{"dataset": "rendered scenes of coloured solids on a plain floor", "train_examples": 48750, "task": "deblurring", "norm": "groupnorm", "hidden_act": "leaky_relu", "beta2": 0.95, "learning_rate": 0.0042, "beta1": 0.95, "shampoo_beta": 0.95, "eps": 1e-08, "one_sided": false, "adamw_lr_other_params": 0.0012, "batch_size": 256, "weight_decay": 0.03, "adamw_weight_decay_other_params": 0.05}
Rows from block 7 of a small image deblurring model, named by matrix and row number. Rows with one number belong to one channel. Each number is 500 + 50 x the weight over its row's rms, rounded and kept within 0 to 999. All counts start at 0. Numbers have three digits each.
After each channel's rows are labels from the 100 images, of 14848, where the channel reaches its highest value: "peak at" is the part of the image that holds the peak. Only what is clearly more common there than usual is listed. The data: rendered scenes of coloured solids on a plain floor.
# convs0: first 3x3 conv (model.decb.0.1.convs.0.weight, 64x64x3x3, each kernel summed), inputs 0-63
# convs1: second 3x3 conv (model.decb.0.1.convs.1.weight, 64x64x3x3, transposed, each kernel summed), outputs 0-63

convs0.34:413536455545461478574394529373572406453465491476527498506489534465545511455501499524450471455515411523570476522507436443597534514467555469486421505456453479589458506494429509581472501493568435
convs1.34:532554498494573495517427418625543616525496477485457573485515583514547513497499509599453541518618468518503584479512482492459512481457419465513501443354497521507485533548538487486455510563444489
peak at: top centre

convs0.57:522550542530512498482507498546437531511421525590501433441468575450449583522401557504495519439421408591564516482426461563452495519425472507431489477473472490515501423575487538555587483523460420
convs1.57:495436461448475552451460429559562537479526489454508517535472455649469466429594484475501513572605475382487410455518491516492388493535499448538457473565503498551473583514484538502499537463479457
peak at: top centre

convs0.37:497487550626450508488542496501523464434479527485522477489450455517571482553511474323492504494522413511540491469525464512607475471495469530498491488431503315525475475416494456485463523502531454
convs1.37:458467456498529504496439548489506408501505495487476503412455502486507559559513534510487439552433517525524402479544459427467471569510528545455488566542553416493550551505446621643517598455427472
peak at: centre

convs0.16:610489495513558442595535499509592498512520433514521495583537495512509407503466500404543535569506512519512478516447506494663446512510531338539549540487517451479475479559524510475542535507507546
convs1.16:401471493519465389456478481549482537548440513499447546409435499538585523463478488470533499454448513538506599493549530461468524444452422531558503495436499605475517451412509609540490512496610540
peak at: middle right

convs0.9:497541502502588434540443450449597528468449478537540514497489533436485439533458537462606455564467459541539479409480473365533534436445570511458438504470448514552424526506439549456440429472468533
convs1.9:467524411488532482470513438483517422455443396480418506433431560457474482445541488460483534403467574508532390466505514443601445478508488458556571511484425513416434495573544485489460537522563517
peak at: top centre

convs0.11:462455570419469528442511503505448527463490480541560453473559546443390488418487577457479534465425483589518543546434537443598428528465505494469518479449484462412471460530423443560498463540542405
convs1.11:447467459487576516523453467429487451512399527566474611440492482526500483549510477517493526463472442469481454420425488460508584401422440489541472541425521546554604469419547537466455444552439483
peak at: top centre

convs0.15:475397517597517536449489527467492490494509310500542535491505488529528476465404571560545480497435431561513477502473541415389515448514518504477554448512496506467520414459485513438473434502512567
convs1.15:532539486506587442563568574468445469513496464460479448520471515463502535492578381508530494533429584495489515568627511540458492558529496490471558597471415464450526592484494472452499432410527455
peak at: top centre

convs0.22:501540483529514561508439491512568420564455487530514490497353511455529486549516482436452441477484542524586483506506452362563534423582519480493488421477537432506459553520473591510384513480523467
convs1.22:501535518499516435503608420602391472444527472473514419558463462575473436514503528609532528545472504478532454503389519514467491504404451498468441522565463519465468445516600461516517527555483431
peak at: top centre

convs0.44:631465436392539505470462461589578482502515550488504544497529518434498537508533541413479402556498527607574543532538565533564510592515512458498444453560583498456569482511478478509480513466530457
convs1.44:463539424411488454474485500493388482538518550554443501399522502509491511506468462463504584466577496470475527578470636436471489443524437518489513448477451486493467580516589419450473440470398509
peak at: middle right

convs0.12:326490462479433506518482475441434464441525481534572505474460475478475560462497516500445483435497663533503509598444519542442512527517472522460524621541523482499481479431490461498416555493494496
convs1.12:476451485585501528533518457571531547411492450486385490471502650588529476510518421552540464573534499561480531560512447490461476550553444448537509408443524462470485521523601459442484527545511542
peak at: bottom centre

convs0.50:601547468516577490442503464578577462514529455501534520449583522516488520487518576300459423512553495592515477497494478498565562514492474513535497541525527493512475395434544507546522539527457457
convs1.50:489510442511468637517494427412422528461446569533483536552446470435422535558486399513502533531464499475426515515535426499568446538500561476597494515538510519516466604457461564446452468564521487
peak at: middle right

convs0.2:503480495525494449516603525457480508494503493471492493560433450621508583479514513490508466528452387513376553541499451468436479517427479497501503476455476428544527396548473349531560501549470543
convs1.2:493516555444490460457536473573506511458448542534508512521502522441517402512524462513475466422579533480615428521449459568446549571437553453492511425566501404609469541464486618532497477462529545
peak at: bottom centre

convs0.40:530520414527492487459549548545586516364449500435504539563475489409482467517542544431553429454492588571486520523604467455565539503469490503512597463490558563451536532517560519481434498510534418
convs1.40:567461551387490537482458472518492457523485611592540483455476543571513476430524454436543525541546482451532461549478562533521480516506465510455366563486545511529377443517485460421593527515484530
peak at: middle right

convs0.27:507501526530537514462445535485503616527513515506554492586396551554511476526404488460494543478438382590529496480524543484377455488472482538467507597588516478566507458476543484527584499500434572
convs1.27:473508517390483534474554440465571470434457408494384551535500469458570522474507543545365465482519506446475571489463483501564496557466523475503490469437607535440495557556517513589471538436530449
peak at: middle right

convs0.30:490556486597416569519549512482563514601490469515502441426571427511415581495523465456587538490431512474546523562466533576632531498461471580463538529457548463485525450485458461537483546526550498
convs1.30:432524478572548463487460329503464548499524504540460515516516577527430493465436503534418478456537501550439503486459550469469476492400449512525484451495394588480417534531568450450508453589508517
peak at: bottom centre

convs0.4:691497462474418492529521463568474535515444497477480509510424538515412497593553389479490492541455447481577506544465532480454519517577546507620508551528477465507499524453496519551539529531547459
convs1.4:434461566513504498614528485484570569462498435495595508620512428519422447559528450453528503478460416528598497514492437554470441548561523460522482407469549497453524522483493446536508520428425473
peak at: middle right